config.toml
win_length = 512
layer_scale_init = 0.1
residual_init = "zero_last"
ema_decay = 0.99
epochs = 107.5
Rows from expert 3 of block 3, named by matrix and row number. Rows with one number belong to one neuron. Each number is 500 + 50 x the weight over the matrix's rms, rounded and kept within 0 to 999. All counts start at 0. Numbers have three digits each.
# up: expert up (model.blocks.3.mlp.up, 8x96x192), inputs 0-191
# down: expert down (model.blocks.3.mlp.down, 8x192x96, transposed), outputs 0-191
up.28:507548451535558480523509511536516523501657561530544499517513477471450545566444443500511486518464473534508489453553457473514451507499502517496503550578558465504475502582474520443456554464475430399543490579507537491472492451465597471573492526525538435624428476438523521488405512519501514557432528501580507540521573511527451476420542475510515545526473456499441433591521469457474372501532487546570421476477618475523430484463520521496449504557482421472554428597545579494511511446409589527490479523439506475488419457516466538424381465484516495451554442488566536493466503514368540485
up.29:500473491548467471609472505572440570508488461526499514497546492532597496468432496511416500480514458490538494454464507539473413488436551490487538486497516454577482605499528531567473382523522489401514670512539533495591478537484455474458486547541498501375418580458558395508487417526457406488582523556531512577545555529445557496504529408489528492429447508516422470448544515514510500523525475481541430560496579523512560554466549490621449487455489514491502508427494471473433382541590462523420545477435509425561483495533609496565489485480504521426431497430527526475587532470509467561
up.30:432458445536448601511514566441478571481605496600543537498489494430497508492645534458562535492470476406521493498566382534427400465380456498547539450497413515544495478493461424574459517464507422509508515438559570390467561488516528480531570513481537494510504519469492452542611528539510389453484586539472478499413467454465563534467587480596474557431409451490506519517457504476565502525489572468536509557544543455513414458549466490556500463465526462537406484499509382554574515442517544594493523515513558504492529456517494542510591521464516477510507461562439417518470492509562549497
up.31:502526468540451431600516517583499510491491533507473558547495420478530439553429466548453496430520549466448433448419402473472484475479496585682565495429476501520506562598487463435440492571450545524506486498495410556547512494457519532467449515513503445557493560466457594427514503536566390504433547460568491582546477503582452472600477612514385432419542442477494561555619565485452479494572474660478515413499549495417512467475418536519482619530563513471464412517466507466508432506591463530478445539525473659419469480481503435516537504466495514458410506473565496542453497505473484539
up.32:579501462449447493622538518424502498510510537399557516488580568564435464549453475544482493484523514454502457397439596418508411578482525554554512536394529492547512462530453417503399618592561502462441431403507478521504514397549481599594577529533398460548492483608484610520501454465575433442502572395533519484498459511464453414491512497524525513525539468496492564465540549483623508398537476488471510479483557571474495521503438447530506586476460512402536526451546455540495493511499491491476526544498460568504469531481463502413379578424555516464520518386458519506498485484454491547
up.33:505549529443584554521527470465484475554560444479498519482436472429496518446387523477504530532402560522399544483552475485512464585521505520588452484447546451461551583462504551459555472482485441601488453448543506476427464513506635501513535491467426522467455413576393462574517507470505546471550436506486472509524496546426483518552509528588495504438514482440476560391523584436584445437530537535468533549517484467517539580566485474557509526524528507459481456465555508342517402481417423606533557568554504436454524492489502576477522569514489599480495502506478441497530484425583485514
up.34:520533464537449474410573526436479538478556560599509545510546512584460543498555511495528440502528539505456509528476523440507536515570464561462497532501455521487434553482460572561483527497599457497510503513512460479411491465514525565413481530466523615501519573501426541489529575455447520424497478482554456525497508443437478537458552479481419511471458636479563436453523525542569531550509477471426509432474504530499595527533506611464495542488465462450573503467510474464434429574482456510491488446500449442595453479463486474451459434473521482506531561498488450497439494436505487547
up.35:516500512520480474502571479402575407456468610511450479472560486447466526485487461481470547539497496548502487544515504485475638516470438483519553574472515570557520374463448454482435450477450482525471539514479481437524428469492582562507498537493436557505452560568476464573449464482446468428545426505558477496428541573519523466338547453487505483412393516477521540585559536465557454460457582544563527604413505460500330463511566582552437518545474481525532514444441482476519533538560482488488430541461588448387582517539481483451576509473454605545611553527545543512514481591536498470
up.36:455480500490489470591468504542481632503469443607501526459499606547506508575395456454474524528422522470438526596516466475519510453465481419467498573542524475553457538428518411491468452440481459464515461480473518516520482509463483451502573483469494546493527466427468413487528386555439483500448491561500558507512469493594517514513594541506576494501471463542497562426517483470486499509442504471458473525498524469440469497588502429479534580514492566445549428423667520422431485524525474526514529616601570473574524537532504576416449544485441623543505476436530535468586389514532465557
up.37:488502540526408518550425579496535444590540580469513534470493411565533527536470514545508540564532543576505547507456508451458483531501359529479540464511495544558498474399555473572493452491545458524541499518495467595410518549546517452493527569495535447607501480403456504463450563528421518563503600552494463531523510491567475431438450535512485452490440551492490485470479427484458471454408574456482535490553508518485559463508462452463503534455495482403413495505460548454509562471524546505412475641498543541531435432478456506472452467493422528593480465472485574581524402450528504586
up.38:603501510586464396474588519512445398500537479516577546447432530462482559457472475502531552503593461444541537495539578508552501472450434489553532448482486541414516562474539665539562531507505500442521522471416460482455642583450453500520451457540500476607376485467526494445465463381475525469587464569473423514469575519500500474557478572509489510435499541570472549537497498534445482584471527496538444484496476505507567456514448501572527526524480397486494473524514527472510480490448528540567530506448520516530481471485383420468499496534496523509427443564492491534473431412497444493
up.39:528556509431511424527500444516508509475481555410526547537527434450460530556447498543492494465469526405457479435518448513444494472540553568628528592561477401580396446454480528569494493463548556462470511491492560508368622476440512523548591448478523501506521495464471484447441544410505522467475472485422476567505513501535679525457488536650482467550438515489489520508505514491492513531505475569493498454488477513442420449535500478515558524522484546446538559568515503490514466508515395510481428557600439498482548515447468579449436470604511402481494509489487462552480462578522477602
up.40:442543434377391449506443510514503478449487427437506497448538502501454468521568514576498558530464473520541573365636477532462496503510526531524472433543431460434536501544567450613510456530524558550469445454502566413464514522487586435530517497564473431529398469464545555541468494466565427585461521590484431485485449511581471503501477540558470499584445479465411437547486518530535412468510471438578424481450518430436515376510492522525482469526567610507519505538501473477560534606511503534450539492447629572500433554498529522560423506530414485505588559434621629538514437489504481428
up.41:560546507520470452510566523526516478583476466452535487527498537528515491590526524462455572554476500431477463428527479457430511545453491455487516466497445496515534437529487565519580459508488429563501522476545449496472535343439590443483517417481444522538470541594494505540448582453603405504529539549538443501540535512548562619422539507514528535465416462455595441474468526494538561410496533522462577419519530525534433478491421426482403560508475510548540497482450480535524385540388411496490589425464494474498518461473576479479550511586493567477601508429463518480451508434442512601
up.42:487513515535608431544500489504499447447561495445499540412550612456399547462474556493579541580491446598497419498434506565456556528563413501503567500454469584517623476559496523469427556481492536379522389476490494467442522459465628473527514409513493491619459486480447491569564556483444510512566517500472467465538498390517477533466521516554489474628386535459532462608504447404502465507457543544445451450511492518449460548579469544517579532553479565549414557514580525520545444509395542486493529516457417506448484521523465536502507542470497491524441474509475442420476447446501628550
up.43:513490580461422482507529510555593452520549484458520532582502576504559556510589583513538493508478505470529441502510559408479570540507440477434521536516543566523516535463511467469524490533490528516486541571526409501470541518529600468489673464404460532422493505577417506521468536439556519509446487557420411479530503493517411376492518487519512473552435400467521459442453474376405462555506391480498455518485592475518478572509547477526473471535533404464516569566571580525514598491488516457486477463505498524415562495510588390413483439564480471521615537402446444497475583461504512453
up.44:540567449473460453427426493513463491421519534533476509403482510487469533470415518407516537544407497423440472560457534496489558480426506473641530526588510501422535460484589416524485492427485418530456578507512419378463470446482546563395536478473514526529492565502590533455522449557477472553613512606584498531513439447405524482459543439540491512476424570470497468534462542537568589528454446432414609420489618535483452539491511587496591606498518463492457454497490479509480519551522470498537484543505510604497533451507488469455620521523476581543513568540537485466470488559420554560
up.45:447487398519533470564482429481464465545568472534530506583476451492527622513544467579531441508474502521520471415577436503556476555491583531386500605498501516465643531372492555510434422496524425421460537606544476478411565505482504408511546457438502443494477528457541491512620611476491432497470424380497464413484411485519476460558465516469462489547530454546466542444570458433537446377583436496565480535460561486463483664557539452468544498565567439484449552574460541535471599455481517482411536514478590492550494533502462482559393470558483522542504582539580494555422563546508517516
up.46:540449505480499512423472515458399476509565420483428575510531461389446571481516560564458496516472481465469433476593492496504605494596466518533567555500527471534478480552537477535443484527578527426492502451379458553448439499470506439451509464518521447452502504466531410529563489547545456504439464529473496495497416505619508544493513479443431490525453461581467507468553502495567512479516517528483483473474533427530447436462514404609483459500562532552583527422475656535516474516453557506527512516421559537576444496487552518468539613470602449578509442532410428612558551565479469475
up.47:465529534477471514425522551497577479411580485499488493521530499441564491558514467557476434490562475534463549518522391562453569481485514467400521452469502458559477525533507533414515476548476449502479511465495480537457503525496522539489563561522545507562493398533493518467502453479493430491456452551484505532523508503537483475470464555592508403426555591454528522547500440517466566444500565423538515449472532479502467409529475538452491652559506531512357487447503409506578511467541505504508564564536499472558523463427531521493594502441513446453491468560545483596443447493478486576
up.48:555619487491487560524577516501402512532508473485565540535460455568442418491522505496536501503402524599542540600582510493464536538556559485436503401474513514448447451535506481457473575610433439472423527543488560513469523456502486541568579491459475492489491574475425371545444456511501538478399520533549487502494467513456462510530543564514500482486661586490560562466483459474515496513579464443472606520545499475501466489522481480452463467447520532414367555466446433410470497487472555450493483507613506495456485510481580576502486477546510584554485424518516531427465558479474479510
up.49:514452470575468477485476475468457447524472500528485499490423535564530490500472519459542445530513535547559558366578595472559631490593469542476534524512539527570440535486474502416467570511520408457414471417546501503508402598476467515449458495518559580417517391504535438447462533507492529517561433610437480438537494425499497382519473587515447441570554466534513487462467522433416580496499498593537426481531488480504514455506457467521393535460506479577488489474489539519402504548507408533573535553601410430549478561440567571542528529488535466459443515549531506419572538452411591520
up.50:546476507502520486516540492443579514494486501483460501500606485510491485549477447508461620483442441450551496400463368488468530503518470417506565616480572506427514548498563494426441596447493586478545554535429484470453484435503608519458542495403482598487468476424544432526527602551456470457534420552598475564473477564516595507513570441476536444517514527556550551553480550453442480531478453453406529428495525578502471487495497495526528558595517489491492555452574381571451445475588469468431457476482514555486502452511446537506486478520503436478408484414516593532448625588530589508
up.51:568444474447597536484477525507522479499462461578544557511467503459473519442506490438499520629474524533414523427508527603483500496540479534503522492482473534511548552452474580394598496554506497559455439505472551508473518553479481457501490477560475532527463508526522557565496506378469550386509502570492449560387452585512443483481502510445529539488457587417492466535525564434537473405578522564476478492474474476480540501481504421509401590477608603413510464498539518449454485428543440446505477494508511474477487522476496536566473467417444573529469470454451512501513433499501617592
up.52:491518542511498548534474539552482468529434441592461565403379489401472553579536495505425499551564388462566499577531469577421477492539486469522594496519548464412486462548599459453450470445465580489506489431504456459534520341553509512480540572564560431502443412444509484408580414487393459536469471535594514507462438562482501466419455586550531477510385547506494512434463467571402436435595592569461523502491513406499599467539502582568475552591521466463453536525541470558522429484564498582477457506471520567534470498508537445445552548552451545528501491572513538514562351458457573491
up.53:430483528424455568437530485410487518524519490428483522510501457489476463442560503522428487531491419498534417550529570561481489536427544438423704558581556540477446551523619505447491653491607438541557467503538488424519459421494538481473495640442512470451477550431348502542459453471528519574512471565579455433488473489499546484596477489519584511503583498479533514527548463449493519453556500540533412477541520562434511375534492445474453531491459517510591555563486521481440521492487410493431449589522480558499511340461503512409528445480491523541440495604529544554538464535502569401
up.54:386560405469463469506382552451422540583502476538442482417459521592471502509458455480535489521497508517533499516447619414599498564528514494475520536471441512495560470579518416493517477482467467523433493481493492464509479486512471537560466550473503521466450464558478470492405491559479357426504490489579465498439540476541477501539589519527508524511492482598484527462529381449532534521488413470506491477505451511427420558534549467503422615481547555551510500540507513497537524615541533478462421582530429554498482519497622633521441577530618492571468433399456475489462427531519535500
up.55:470467507431544510471537499528513489488527469475487568518474525418487490514559509510487462527528541548594433517459513516488529473492496513542461514481535525535478523498506555469483576515584555547534567625436524444433475559501563491511592571435516498549502421508496454432539544422453529366464529550487483409498491571511421441609421503500519503494615532540555497594568510536487422538541559497582527506425499472481496511437477522448430566494505501357555497562607461554490598464458470449430465493484487455525503461508507497403469448505445525482537491514454595425447529516523382440
up.56:508513522488536506471467521511522504500455463547480542519486446531511486548492425501448550449444568502566538416443524359538484512420548479497503492534413451669625531561454457470538564524481526474444511567511459491548440494503501488462574416487527585455476511434492580417441448534515563496521535518507507523527538440508456545441480455546502487433474419445469498489476474412566501418514536525480528426434584518526540546494472563447463567471530547471525452486568531540456630427467472526543523503583487454453598444567484495532520514522481565516399485573460388510498567500471501617
up.57:476506522393440494512491476510520571567523476487522596487472597603516518475402453395511492564496411549462503492539575547466553547514372648638525480424492547585602437450533527445401453547514519406481477564446510469491462481440454487547484456452509533434466562436510566442509483562615507473522558459534591495425522594518533574548472557504474480480529517509438444415541458392479566512465452418522468539551526455459423492499443431502467515479525521518561585490509511554463548544487426436423569551506492456382473504558514469457466492441508504554488469521505501506521512479547468459
up.58:412478526475478448506495546522568507509535417546416448511438512503506484411431430516530539470470440541523518549576509456473377524594587451494532546468520507463522506635508429522488564450503533475510453457493512526439595374528551476488481455481535462459444510460483378498589493443473534567544509541452480464545571530524484526485486481470538475516462509506420406526592533522588557435519468486527498514598503513520461499611472491470463508479534484480502548499492616456470461456496474527541501603495505523535479541451529524504538580528504600468524462494488446450516459471565528482
up.59:428493465522447491494471541429415561558583385562566514417480499530545497543392525528409481528458503472538416414547433503465530561512504588550526562479563496493522446446556583435468536517333569525544471441525548437527487473495547532506448575544494544403469486547461473602516536492611416613509488553551478439433561576498481506509509484459501482521450611481511549545528485508466409528431513571605595567504514422476471479623489517424471515545468593515485529443491397435476576525429468484488463472505497473493428376497523523472468496551504482491480443486566569534563507469461453516
up.60:480578443487532475547463413429380562437510506547503481511428452439470520330562501527510469515548571460370504496393442516436436533483545489607514412435550491489534517569488477538650602483563434487552525497477545459520561523485421476359529440478523559631503516545470496561585490554560480557509431507471460514526516461474496579597440523474534496509513481466513460469566392410538519510554449462539501474433501533542469428472446446547465527489473495379503658560536528465519482527491485517514578523484509498460537545440534535409434482486491524443562512564488410573561448558451567597
up.61:550554496487530430594590480513551477431506641525538582471513453511514464519443525550545484497509501524537556505516466395498404473329493508501348571489438457423489490568500503511496455438506571485491516598487424482457516492561452485559530503447507512537458497582416537508488558580502520523481551494453481426439554591593635446468499477592472494547441426435536502494515541494403587529450509557562484493475492516493408533501552533560579541443542446528449509500403431503522347441502543524418358479524586461482506514470430522486619508429505592509540532445503453465476513529473511535
up.62:483510504503502427435517495487493496495551494444538540548492465493464488578502563488487447498591540473440475501446479523491545584443590406592567509616492526573457518400509468464450524530517444509501538372482495518485585465511553591538520533516542458511552527525469447529410454520511503546489492468542503455582621490566528480453453461416491431520501495421506489439449502501521536462512457457568486426526506546484486440623552485431459506514537537439538529494438455483455519461510497448442448512557485559519433486523577475503545506496432487437565562599461497588470511472514556477
up.63:499410489553502490544509479486431412371541350456473508492486486498533481494543521536560482467542485503599486505491514536591420549475552499526452542462477500548610466543508523423446497493476499436433526528432454505549547543502501587449499518473470565511435471523492465535557500521427481559548483523594441493472568474479425447532535490481513464473512437498563441608517530536519480482567499558566497486494525525460440472471387567492474559466554469511470473459491519459504541455564542618493477393536457496483445487449533561545493597539508589466556503476480509492634495519489446571
down.28:477474465489432540454494424453486512510443468572565495545521430544549484487561504513534462474433563547553410557473493439569526532566478409438511503526511595464616455504451509510463491565466513524431509595566527440601476463521530482491480441577442495489479531488402514513536574579559476557534529509578445531435484392482456457527531518455413529511560513542500523521489476583516434561515532516438515505410463501490609531529571466488481540388414465505587533497520520445493475413511522511436504534486483485508509494439501487495419465462504531554489417520435467550542448548538421490
down.29:481482364472531473540482481518538497572543477576471509511475514503604588474496536420450522495521505534410354570527475410369608495517574606468510477522412485601529436416468519437539438432440532486520458606429475514533483506492520450572486423498475589483582554512503556471519463489625502424512479461477466569542565513517455481491433496511461512458441533434582489533457460521537462474445496520505513601545438462547489526610466567479563462564525500564568431467499446500514417487498592523533441490558565445480456407476491476572520488557475501485539504545397585525521461525512504464
down.30:644482482473485516493480389556502496491502533476505588497412506504492489628535502498487543468488511526464507535490591488628520457473476495404491572458625455513535439504423501582468559511482502603571480529512488541535498477521699516440453465409430522503469448506561536521450504409429508506437469576540418487526495427451475525389486425408466500442494514537474510528542481562432501472491515399392523419579555584594498462508442358527594571448392534489592547477631540463406444480478442479489443523579542541504499545520454538537496539566543504511482546435485439523453512559558476413
down.31:500482488512672496400532507562504405378478580515486451522572423499396565467433461515418459466564459551575541457466545525427614377491531514463501559463519550514513481462457536530523503537592498480476664494495555430490511610569554449545635410541460490575544477486425500426386478443493483525446476461499491479472519425430472499453535488519528527486565547517581542495586509501512565480487409466462400504512520515596510442477524566384483481499490533449452506535608491499570397527499518429499580502548481491544474464477461460401551419522545519495422491516500431468491501540506455549
down.32:355526552514552463557451460622513452467509508478443483496525560565538541491383512432476515490470519524535444523546585421422501567517498566586517414490575533558525465501514507556479493466585567502509534447536648572459459583513508417468534508518575444476439531396516554459460425507387546482474517469508450507480401407484504548534512503518549598436552537519596517608467481466491562511378576439505450478457489506512521627473498445531567543527583487503473402467447521471397538441442497525470549580466491596495500473453503536507472489449493473453532435477545523460541617482318391523
down.33:549578540549466566556445574556517549482402456484489598496458485541507599571506472498531528542506514513469539482541457469545422506497500474479543526464437489459474499462507542526520491418480511396490550488572621558505515453466466419428531582597446474504535517494448540573510438470443530499455581483538453486377498538473533572530535439478475471607444461507364474502438467584520513476538494520461510516538605473495515496501462489367439460447515494451521612518494527549412520482521515517438578421593527422584501601505320469480509466480377435541560482516500427498565466473500491550
down.34:426484518442545432505538438512428430475443538540567540507600500431517438480407549469538542450467545504484555447629584495527474456506541528430487387500587487511482528536522516445489536465544520567450514489486475491468534469557463490510358503425432496506512466582485505511513448532497477412514579566469534506526417509469477555511420475520447470487486591571395488561360537383484510420461549490500368426509498491465498416590567520540497475483440605491531429599473592476577504524616492521559489474442623500480519448474563508555495520501579461448500527571471502496587546499457553511
down.35:498412490450579440492494532492526497504493433510500538453402565389512521465468555551493530447423487427535443503505446488478550527557529476516388443471465542506533587507522577480453500550518466652535449575500498523447423492503534524581455431447494421533427537586502530538608455412461442462540465553443499494485627539447499541535477505555437474514492565535574514503506490479480487622428456487476503530523478456538457462359492460484466520562476559498465541544456631398587510530555467486525558508495540391558565464522466552481470498519555548449523499489602435473453599424435569537
down.36:497473530442406542492587533571413561538601492429481582530468547520589470508569379473432479471435553464569581505478501525562564501508576548420538610452506527474479529496461499490483448514485564427454445476532495400518467466533491578515519439425522517490487561475492584435523526549501573514535497494531511568540429538474469507468527451459594508491439439507502428467529487498583461501506426503511544511475518496477462494497421520555442447558538466534444561469510535437509514455487519482625498504476428464523551528532487444398515590449434442452562430481550428472500493543518516530
down.37:446482512536454501548442466463505552451511425530475537553485632455566477462475565505526550482478525499474487456471487510512510459555538463467386503488461523536451430580514534453527575570437585526538578500553566466486546480443477522531382460508564428519478559555527562577580516495577457469533557532480507510563475602460474511471455374483551524491523538500494470555523469518444548488485448521493420451548482471469457572504492490372493463496537520546464617500468433597505478512489485509494500481345568511487557524481483478514510536481495467512534449475416409591468485456525505540
down.38:488473499569554495400494433547557523561523483504512503488584491553477537501483640506535468453523562517425605469494478496448464412436478463500493569611440488570452533515520461507522444472583508493481496460580598521467489472479445639603461524601550476462591447562530425458478513556486551556552519496543512538451469506550516492507529419523465438495564457605478541454520468431446492470489415438498514442512413534539504450504474504405479530539473504480507523398479566529490489521462540438511605518512558512520547476500537554509467505447537429441565549459475502495464455427486455570
down.39:418502433628499404514484564490489500473490624470493552502518471540525534457417461480522461434540572519557550521504535566596482474462529540601518392433530506540445506481541502463498497565422530535473473485597578488507417563422504559502537454553490535457474523489440543574521510518469466457536464545441440409554519475469510495567442424502422491480480499467472538571491575578453506563488496501471492516499518535561541503460497531529566477434519415541540556503503536479533471524503485514441506467522528393517529552504517535470602525585478434507480423522380419449500473509509517409
down.40:506491493504513496533513519494509524560547451461456530418491479477531533556567366430468484484543555462519559494514517540492491520546476555467515541481460476484441507518407440541534529516526530430540499450529493472545536489551457539429509556478615522584408438424569481488445486457634491535579541512441587481468440459530487507500526471528498507581489568397531506483499500497487534470448464499570497419556429576478461464531466467600520433495496448572501514538571473509501532550652438437503489476372493473503526503505555540537442469462539450563444526465601459549514434523459503550
down.41:497561566502468555598380582561491606418398551480503413515469501471578480488498491541549487402496535528463605491558501502502486517425503586503552479489498565577531515395466396456484531510470461499529479354552458509500508630520496477472540479455528419491501528546463482451450478438433647474532472551556491514498539572538464442448506558505559488459545492432497556517512522522431457473428476550504472502536544445535525562551495519550471548555423590481465531517500454470389522573474484518485505467477471605457568516529399438508476538497478542469420523464496570528467558448455419532
down.42:533557533537489536537548429540493557572493437504454460471454486492611466459579554528445541475463453530524563476499450521561525529496546487487549432567518419545517573462467455410498500432525491503519452464457529446516503507520438437452534524423549504443562506523525527531532513463542584504429506444525561453444497442592518503411492527515518560494479495491491617468525477484500463535494545493553509457507526511579528474478568422340477523358450419571447496484383476390543480458503437505487532358470582504490521515482556479451585556431496605432566459489533547472520526608450475524
down.43:453561562483497546567478517476470434386446653517545540447594523526479594550528487495511480502439574505486458504535413569540532511467466498397475453390548532468485514463566453431483497506499572500496546491494494431478544527562540500395474474473485534612484535568528462427539502501514452532486527461517469419492551583423448437528494501482478475452486507545532474505484480415453475525600453528470438484488542546488462495483476502467556571522530453459537532478497482484433651496513508483478368484442502503505302457473580454492505587515539549435490503513505473484543537485501548485
down.44:477515408572499405634413435463513434505478461498509513440455444505525473497398436550476510541502503558430519529449509497558481422451463506624483509530506535555406470482477543548554459550372511465416578478484568580408454392578503597489494429498545504576499491553399525495503497528499496542622465565533527437466480446543504489548497482490470565457605454467598484482599512481533541529511514503534482535507579554443519471488447547482356544526529496555444544505453505534523429552510489529621473550494516437476489592465451467546516438508493568561596492516490474429516554417485534473
down.45:532594396550538508513340533549481474544510588565482459484471510481418462444556462523510467562459495482495489548485484489520415544457537482451539375492535414485465579535513621482528513577514502522470591576500513540524496483552529493489521471522494514522543500498533536539508580581545551436513576473419357598476533465609419487454469548443380479483512477486500521542472436569412586447557503596496520507494558417402518464462585462519509595512569559560514527457584512517511493467490540520510475524469483462422561499494548515466456521486573416537446498432411486465474530555483557383
down.46:380496490509524444498386541522539529440493461513564494492520525577427575532513524548602541483513540418501498475485659476588500471476551519545557483508548415494490502527504554615495518475508485504506413445563443558427531431522453514441534474462507467479543365579585542592537584516488434487488576509457508452516425484524543542509490502511488571476553437563362508453507414483423484515459449564466553483524502519441510441487543482521563528493449560423338510510529550479404495545527507557511454462481479534462468547484503443487534444424456462438502543494477469515516482557484413539
down.47:486531455491478488466560440407559525535489571529615532533526521491480445536463505513500498480497472497487522461477501437508377485535498528515528632545458463526496516584462524461539463514487632530439570497449460548571452452509532466531473481489501562441424649541457487452562501375479481481500457519533549445515538413484539495515535510426486546495561504527474533431411505507518513513511499529498625506483428448537450517505548444471561457451475481463516642517490500509560426525497359473546495551437481477486494521433541482586496508409488454550481496547577627486564560480517572617
down.48:610535521434468458474557531492444578557507440433550547493417408531411502465452538452534521433470437481459410445417528534532590471537570504448524630552357488473543579493395574448535501482471492402524420530448446461490512511502499489498643483465548533459486569371403509525451501521459517464553547554545491524473502535476528564582416572455472508461493510606459516538501574367493488466497469501449508445544461502472525508552474463397509447561490518435583464525539489511440536566510509591489492523537460590498519571509492521550457428590484493494476482475549525533529559451506545461
down.49:504542466471484496535471396434534471430442441502502477514439542482547459487477535524517488491544479401518478533495492477506508509446522509564486568582510561499493490551533699494416491524472629495613501481519486577444642639515572401499465517469490431453518526382470459486519559535520464561563473467519499457500535531493549465535436531492528458507566505537555516507506470423511523496568493412495576466534458507466575476396523461526534599529515551517474506499448501429538534500407558551513490565509471458468470514526491448451493602431501429443495464553559482466536379530498389561
down.50:521493490474411556470523468451395500513635461463429531574500561501530534502412590560482432502541566468533538581468505486445554487422464510512432576329414496546487396330497485437548514513437464547450485533422476595571494470465488449508614567509537406528435539461517538494455545541512533425525500523396468567546489450470569427577538443554537534469502442507654537532540470454583485432461539514585526526564583469456429557431544451516493492471433440567538512499583489460483540495532451556468454546516506505507506585502540411477504534539548551525559535492435497516460422556534467586
down.51:495467524500541495506508498549498517572494490484412400554436401491493538532510534388478473454603541576483402514484367497548361427568453417465418480482516622494483463486554528454552467566499463539530439533466560556511480527477485496513564494525493482557474491464408478400517574605561513586368450506473515515578447488493492506488567551563496489467460478556571535442510497486507534435506473515513507526621566405467465484551487482456514490536407463480510556544526562603513501471480415548463496445584499587475486564547474557516479537474540460418530466474562484580541525511491449451
down.52:464511491577531597497650536473491506480501526395418487410493518454567517576485472576476528469489419528465477470536524554518485474499489518476439548468469513478417521505550515481469429491587540475517518488507408501518520454507467492487500482535397519445584481463474581465514507516591531525511520538497492556564493525478505507544577480445499525564553512537474405517481503552423480512547504469524515572479481529543504511495366589543486516476424497531340564526507445411572451486594566529377540447505495535509496451556564470520567443551523414478519363460484444481541364380467428527
down.53:561461502532497476495481561476545499537617420499552472541523416507552532478545516524553452465530475511556439489516529431432528629586395538503432498524431473601553605529502364515449488561500482476466521536506465454477555530538468548454406474535407493506477535504479539547404505494625500459530390444404389455492510468511436506453534470551527500512540542393547422513555596501532465534505485577514561520522510545509426556438518550457515489417505584504449437386492488466536466505514352472535503475439509572496550476510490438464596495520500452565534618434500559441545513462416587559
down.54:430414532398437479459496502446535468513501535471446507468516555515394531515505461479559550571525516531450429412511478462607567603584499519460450400529374488456455545479523467526477704580415525497497520459417479467531432531497489514512482461433495564445529495520489553479600495422557466533519374468430484505509535456538494559425489411516482521520551524574561519468578441424443526502524540470566487492461416595509538496537554461514491468632473425519399456527473523475517533528541542486558545406575503446566525518453578453531508517543595432509559488459453520481501510474499461507
down.55:500461515490459511530465454559511476541550552490543557532567592460405504499532518480484493475551475490410499470489478542497605466512577458516505504446499434505492496518515462452487440500505597465485500510574504447582504544517529553524411387500502437585582512502503508477459418491552537452488449518447590592535523468451515525453498499427471566501464506489466447462528599398542483505489463506465409512564569564510551492449552493566524406501539439537434414476558524544513513545443615487411517453582529459485497470558535547548445452500499439432570537515449504444473399514444575546
down.56:492535455564512483478464332483485518448478541532560539538431558455496504511538559535485432492481486433458572429408531495436534455535498500467516486435516568539573378568454523565482561428529513534476434517633490530490458470500426531482464565486513492465576454487418561521527503461584492438599466524479510473509519554428533539582495505517479492497449517511615482546577452499529505510520551455542476506570576508563490428469420534535509440485501438511505449495548475493444380443446476539515445529545558492586549535458497505540442516442475578514545471547433528414443531622496415514
down.57:531467581425457426495458570474540518489486554474550462480512489511418496543468500455453459504533456511479498465440568467565539619492576537582545503550570525564541450495490447443418527486515582496463463612521500478481517441451424441502578620520496463500510583511473493397622576500513397477421555556527488577554473510542581439512531487445477494438451489509498397443503519430557498522424498540522496451560517487458439521463500546436487508482453482499558461396461434413407544527544582476491497564535442521504435582456494477482621575508484559473503465511513547444414449509565510523
down.58:530532460459456557535471526542480517501488490522520473426488416459415489531478435610498520473456551525519516543501540400511544540441498546544549447502504453492414459434474506480580598547454458578563586507532435385504563530472477452533504467554468599480533566368581607511515419470539477474444459495483461458469478540447450534494541462537592539538466516520500486484526550543490439447555503491638501541567522470533523504536537514507494474510589438531454521463411604502388384495529561602463398573529515404537497600471539518551472531473439421517441449531587496441447466489566514471
down.59:502477498430479522519602510394479487486474549368505519514558542537530485488615501463460467449573543459470537450532505526492511496462469505473517407542539532515574463443476507540404494507500570457435461506560474550598522509476498517468516522583493454469547478579553515482411664457422510552441465483438534565506544494514498584408529438523497412555517490558421501478418470484507538524402339446612572602571528552547517419541404497473609538479496589478508487520545516460419541508534421483548469452455470511443480521467553511461633462510418413460489426546429486487464505473574423457
down.60:444477586480534460548511559448462637437538530532411517458489605499487500511529500539458491511505541556594450636423385413533459534542464511467524592514516514479452496375534514531436485516528391536470491485525562555532483466659564400489413554552442433427440493441503524523509525547466442522615445482451566531525563555492556517528440464502491544530473530504459537560520530433470416537510578480462446488577548473534502357523446362549559386467458486492531469509476440498494501511428440530485504483476549462582502493507469514428399557462564551526472417582498517518445491519562501428
down.61:511476471520474483490619557429547425487421470496511543526459496553534543506567522585566574519587489433509468484461492498475469429550485432440422462490536527491403491515391476502502521532503416480534516547473485515488540499462437458496535495502523461486540446517541532608395528539388528545557433486471536434554477528552423602489491542460543523528468477524461541486442493512537513481482562561442425503347492538559496479553429512477537426581407547510451497592525537616533488502472518469427475514540471373463431545558481585523500597501492550434459564534404525405598558422519502526
down.62:473459432510544516498484476499441522505485418502572503477528531457427566514466551546482586464362436527473504526541536415488521426548407548465543542429439407572495567464563478487500561502543552539467565452535389552432501528500539359508495565510466450486491578494417562524537609463525512537542462596595506511534426469493502510573473525456387453551485460541519501480554478503527501479531499530447561532471419518644451515493451471489531536480517511528418515521510542525557514381577392469550523584488496528546579526492533463482513474509477480514482575529357520585483502535504553470
down.63:531420608448535473357469475441595607513446535510480561547469502469519483474470477360487446487426496456517506462550649505497478460540484569474504597607483481457564638560542496512481583446445457523507445489566493434429540482507504474470508433460535498481513494512452516470503555530498443487525496513482568475472478465448427465504570514516516478486423509416610427473490467525487487487559583482490414583536485585469499558468501499484561453463448515605383503588538497528456476430474509473531483465550506505496452543551509467558532474490585517448485491520530552623415428527531499523